A small segmentation model, trained from scratch: 11.5M parameters, encoder moe top_k.
Rows from block 11 of the encoder of a small segmentation model, named by matrix and row number. Rows with one number within an expert belong to one neuron, the router's apart. Each number is 128 + 24 x the weight over its row's rms, rounded and kept within 0 to 255. All counts start at 0. Numbers have three digits each.
After each expert's rows are labels from the 100 images, of 14976, where the router gives the expert most weight on average: "top examples" is what is common among them. Only what is clearly more common there than usual is listed. The data: analogue clock faces. In brackets: how many of the 100.
# router: router (encoder.blocks.11.mlp.router.weight, 16x192), inputs 96-143
# up: expert up (encoder.blocks.11.mlp.up, 16x192x192), inputs 96-143
# down: expert down (encoder.blocks.11.mlp.down, 16x192x192, transposed), outputs 96-143

# expert 0
router.0:122113092158112119164161160149140093148163086148099109149182133142158104133159122122153131173118156134109151084151141162127103145127143087087091
up.0:139139105091103144136133136108111133115154109074173178099096166097152163142123108138140113126118131136151116138131141132066116133117155134137126
down.0:102143136150140102115105119101122135131170142141059102117123141125099156128131170127107151135135133181147178135122107177148142125150110135146116
up.1:123141148137143144088104113165119128102103142107134112152119119128169160156081135125088088123152158145147118141123085109080106049118154140087154
down.1:196156119121135120155140145125089119152134137128125113153101112140105156154147189114139141121161172169131170119113136051150086115128122101158120
up.2:101143116118125121102107153103131125114135143130137137150126123112092141116102096154107167133149083123132120141141124158114153128145110094111125
down.2:179099089120107119152121094144145146092146132144144134141165152119138135123155131130134114138098104102149141116121157173165103115108124115121118
up.3:043126169126166117117146120113107153135134135137135114131129100129149120131090103150100081112124093153124109091119172100114069137154100162100166
down.3:177141151152132125166146136159098129097140101130154115146149111115170138139132096156154122145159135121120125129114185151120097136079154095115121
up.4:087123154133096119146158122084135137143127112126083128123118114119121144104106127122132114120129089132145118129128146154142111107109096120053128
down.4:145122121162103106155172130124137122132137068144139135129161138145169115142134088140148132173138131121125113111119159127111163102120121095112129
top examples: square case (100)

# expert 1
router.1:124150094123138132162145089175123126133108159100107165155099185106131156104177098144140148101133108126102119132127160112139128103163097085113148
up.0:117113141117140087116136146125126130118147117101109119136132140105162140128081161118112094129131164138159148122109136120112098069134142141058134
down.0:102112109191104132152148087138141152104126128118130144149171116154100109127112116094174137100124153142139107098114106191109109124110131115079131
up.1:126142156142140097119103124128143125116135109131140108129139155135078154150129132120113143110142151104117110120106095190167130136160132178156111
down.1:200136117152106104155123092079088138154158105128118106149172137105141121126119187073135155145133116094129136115098140122164112114134123115140120
up.2:119139097158128151108105085124161140117114102172135099104132127097098169158143135134082147115089103112117133114109122116152145169147179185175116
down.2:177131129133122097126109093120098174183144116122131105146144159099124138107148176110160155126140120101109129100106130148126147105160143142120134
up.3:133127127169119099123142111131144137159139111163135131120152121107092147142141153118118174113109112120101125114121106101122142163135183140206130
down.3:151113110131091113102141061118118153153185125115158114108156134129153122112147156103130121088129112132125126114127130151131139114090119135079125
up.4:101107109125106092104135135126121123121132123101125094117141130171164091113087138103099140101155164130116112143155114147123108144142141142088138
down.4:134128106144154129158147107113121134141134155099156133133108130176151106159140139128090102109129139176104128126114119113123076117120147116136120
top examples: square case (100)

# expert 3
router.3:145080134131095133100125113099123122139100125148126148123151154141123139100155115103124119131095100076118114119178105129078172165111139152135080
up.0:052115158124155107173142137135144108131163149127151114146134105146108107132133113130162098123082173145132129117120148128093135133128125134111150
down.0:125156161106160147132130139143154102147119139146160133152106096069136131124154108128174151100108150131111099137159190166118125153103149128110087
up.1:143167114145159108118130118132113122126138154114122121097106154158127160135132178116158121127132097175175116137104110126150129095151129150091160
down.1:128130118123121097113158106093108113118107144108138161135160157176081105115135104126153142123126137121082133106126141126143148136145091120149090
up.2:118124116155159136120153107130168110079135090108124129158143138149168099135119085144154121128139135126109120058129119114143115105147158127109128
down.2:091150179128101156129152113157123122170152159112147150108138084106123132149076098134140103147171130149132124113146165142136078159137159117107113
up.3:161131128123131131132127121112151141073128119164162158119125092127155097103110135138142142126128164111136090171192122169081123094089128108093136
down.3:122108152134093111108105100115122112160162109169151144161123121105129146113121118129145132123125110123091136121141138179086153167127147132154110
up.4:126131121124127138155147133143150112108156104134149136157121126117135134130113161162144116137118157152105152106090137117113126122148130127098144
down.4:100147117133131138159143145128161120108158147099159138132124128123114137158105113114164142128111140149144089119144148127137089106129144150112138
top examples: square case (100)

# expert 7
router.7:112164158140138148142096154130130121129121114160144139176118152141126152113135155150155142146145125140101175090135168134173119121108144145138126
up.0:076123152148141100138170161154148135134130101130107111127123122180174152114099125134081095144112116140135143113085087101126111158134159149082140
down.0:078115136099053161118142108144128148169115127151119151140115122078125083071136088100157147128143122126137099137132126146117133146093167104117126
up.1:167134121146125097152134104124098117134123120164155162126109140112138128190162103134135090085123131118152145117147184097141117078131122133114129
down.1:094143137120160165125133129162127102141124116144093121148115168142122152109178163149126155124170145127087141162123166123152137121124154155141153
up.2:111137105118120063139118117153166155141125131132069143143144134116149101153159126136167125127131154116119120141147148108113146142091101149112143
down.2:081153156110149174129130120138100149143110102150123139175153176137115127096135141143155160141166134134122139148120168164179138129114146158142109
up.3:107143140151149137130113168111104125187170112137144106106113130096085119131146153133132130109121139133158127113134153136095163121170145131146134
down.3:151145146159073107141155108095147126177180138137175160169126132132133139072107106117145180081078120137123095112157138140099104137130112131113162
up.4:154084128136147138102108094098136129135177139124131082115163140132145108153131128129117105086132107113127117147119146118139118134118116131157104
down.4:155122099133099124125126133141154105094179104160071114138220127141136154162173146099152126132131137130116104131149120141138136151169142131115143
top examples: square case (61); dots (52)

# expert 4
router.4:133169140102126129093132141112102092109158138113156151101126085129122136140098126117145119146158157136131145164110116112138116162112112083181137
up.0:105121109136119122066106129157118136147150117133095074087152156141096168122144121116114161092124165114131082154148115077103132164158093133116119
down.0:155138141068164080149143125126085073142134169117125134114135139158136144163145136131155140133162133151139140193123149105142120117169135094140072
up.1:129134090143138149121097116085137142117113114169142108160131098161120124168094125113133167159051088122118158134123143137143141150108148132122129
down.1:164131074162136161090106139111133106125134116118117101126118111145181114096154115146108114149098092142112140133149158119139148099115169123079151
up.2:144135092136143151121126126094120110143148096094129157124140139135144162172138100082127118145084110107131153099093147109156147103175129105123117
down.2:107159162156168096129144113113139113117145104116166134141117111144105134135149142121145136076136111118092135139107166107100121128136173114135151
up.3:102131084133115125077100109137132088098096139099128103124146161105096184149163114181087146123146096115109084128145129101117132131185145127139144
down.3:134129157122143090142132120123120084157130125120139145094162115146069141145128136131179150162170118119111172156128145131134133156176144117158102
up.4:130110126140076123143132097139123145109168116106125130099160109112133124130112160094117100103174150100132132161122088177146116175127123167130102
down.4:162123129153145161129099145129162151136133117109152133129135145140170185112126143129106182126096090071137160172131136144135117097120112125094074
top examples: square case (82)

# expert 6
router.6:134127158133147127149099128128136142109164162126116098150134094147099129165157179103117083134123135109088127192168125127160154129168113153139136
up.0:119100103071140162114129104187134129138092161148154153133116126099134170126120096133073110111107124093131118118128119122129144173123107132141110
down.0:119128172087146117106126146086156121142097128152103131125144103138105142139139112106115114148101148099101147171118089115146131149114111158145099
up.1:121156127165092125147155125080138144134173138140111135124167105121125122165087150077151142121141106145120175102139122133117116109098146125122115
down.1:170131098173130126146166105105128081121099140150088157104146128114105149112114166076141116105121120121140158142085115136174111080156148103113160
up.2:138147165171136097130159150124157154111136119153129125130131110110161114123142121115139126131162116162115146128142148146111113121141139149170094
down.2:113124123091142138127160142066142115118125122122166158115126148143159129125136119149141112124134115126124108106121116108114104115126105133111102
up.3:121118167089125131133141147156125083136147122074120142101075147109140168097140127174143110128117112146147122143160182134168110105178100095123113
down.3:121130112137141143145110168142126126087119111089143130143097151123170110121094093108133114128116130139176107093131144145133103142119117125142162
up.4:121117123128106134080122136116117120125134112110145129125122148133134151084122154135153129132116154147116120088140111175124165094145148126109143
down.4:175157090138129140169129093122113123162107133140155133141095142111142162108145192077147141082124120127103132131107165139176103063152167116086164
top examples: square case (100)

# expert 2
router.2:123146137166092158146163109095141177153173110143133139089163110134144104133090169127129136114135118141145160098091119151126101133154158120137110
up.0:107069122108128095134082162154150117088138071144120100120189095144154108089117173133133119133122175148122144153151110147145140139101122148096155
down.0:149117073088145143109099117134103166123104149099160113113124117119117096135157148108107145142141113114085132155136123104155160166128107134145120
up.1:167153145140129155135133105130110128141125128125127132114128110141079162141162181140125151105118095102120090153129140077130105119111156139154095
down.1:118125155140143159137121129133144093157103115161080087108158145122130152139119114096135139113093176173126129113109126150130149119165155114117142
up.2:160121103143106174140088109141127131130131128117073122130134122085063133167177147134175144118109093147158178142120120083124160101127149107113111
down.2:155106094154149134131165107118141115128108151123139118156141092132136138107151176119132114108126125122114164146106138152149124107113116149144129
up.3:123080111120114106125110126135151106107107084152159108153177128128136131103158171143138155106098167137127132147170125146145160148113132122129148
down.3:152104067090156143143114121129120159111115130111172120102110100112142108124121140138095134150106124131107116162136118130151137182126143147155115
up.4:118100147139149153115141117124157118169105144124079114132078159070137131138125148121116160122095094111119138089102149080102148108149192129098139
down.4:127139131149124119163120091089159109137108114144128132124186132112067166145120162160159129123145132148121146132103096166121127086189105146169125
top examples: square case (68)

# expert 14
router.14:131134126123123142115093151090146139131142156116167135112120161110124110165111098117139115097092158101124097142174174137108097077081094146116112
up.0:164171100146104159107128130135135163101113138117137163138119136100166134141113068117117131166167148118155130113145098206102120120112147117083124
down.0:137124110096158101148142114146128132110085133132121118119136212134145121194130108170130150122136149101127124153166141069161120095114127114125141
up.1:118138139158149146100127120092124156137160122113158137146124120183160147087127128120111138164100120166139134157114153153149119133145159100153111
down.1:162139116116082107122142146124153130151176170127134148157121132147129149102119182117156119124155149138116126139139147151108112107124141136125113
up.2:113087148148103133161158077148119102110110129173099144111149120081140143135159153134132120108112111141125151088102078097117156125141138149119148
down.2:130122124118172145142157132176105167097118107140076140124112121100130142109114156107128154130155096127141158144148100152120132155147111115132119
up.3:093125127119100145127097122133123127120171128114133129103141111054102120170131099143134095117156122145170141123116097132143142128116112105116136
down.3:168117055079114126118115132141116133117125135110135103128161118149148133149123108137179090133163136117088125157170154147120104117114141137135082
up.4:092125131118124141135151142102093135212150136079141120089087103090088144166118161104097123122135102175165137127098121137125131110120096135128118
down.4:131105087112140124111136157122186111114123154121139105153155149133111108118069132166160125147140170107102145152149114156095134128130135172156102
top examples: square case (100)

# expert 11
router.11:125085144072116129097116125125132105137097125100155113122133079085166113074113106162120163146160131155115088137125113128129134159104130106144159
up.0:119129113132131135105174145145130125136144136072162147090136133106126139134135111127119116130130160123132160135138138151093125114154143100118122
down.0:128120173080138153084134130124133119143116117124094115110125104086149129116142141137122158116160106140138086126083064131136122172156151116155163
up.1:141110085084104099129140073082109126157107132112120133110130079095116128120124133142153119150052115132112096173156093144149135145143142093148121
down.1:133150106097116106144160130158130087157108091135145109160140115143132130124096133118166160132174187127126090111170136107117119128110148082156160
up.2:101126103102093082120106155139111144117111161104146136113112092109142139090118118082131137138133168118123111147159112134154146084121117134126138
down.2:143180132104106112176119113177090121147096133111140121145132137151118165155079133147101128146158159107114120117165154128135124114125112125110153
up.3:118143112142082126122167147150136163136102152151121162124124135092163171137114085106157104122153123159139109110164160181127131106129106102119126
down.3:106144102129157140136153130110172110102149137139147112157122143141137120128147152134137201109154122172118150111081100131151111158148152142169122
up.4:116133091150126144125107178178137137098129123184139113109104143112151124135153133114116082108130141120139115139090123106107132101162161113124138
down.4:079168133176134136142143117112126157130133156116151127141072113111121152151125115132051137119134111126131097142111155139086125126132132131093119
top examples: dots (54)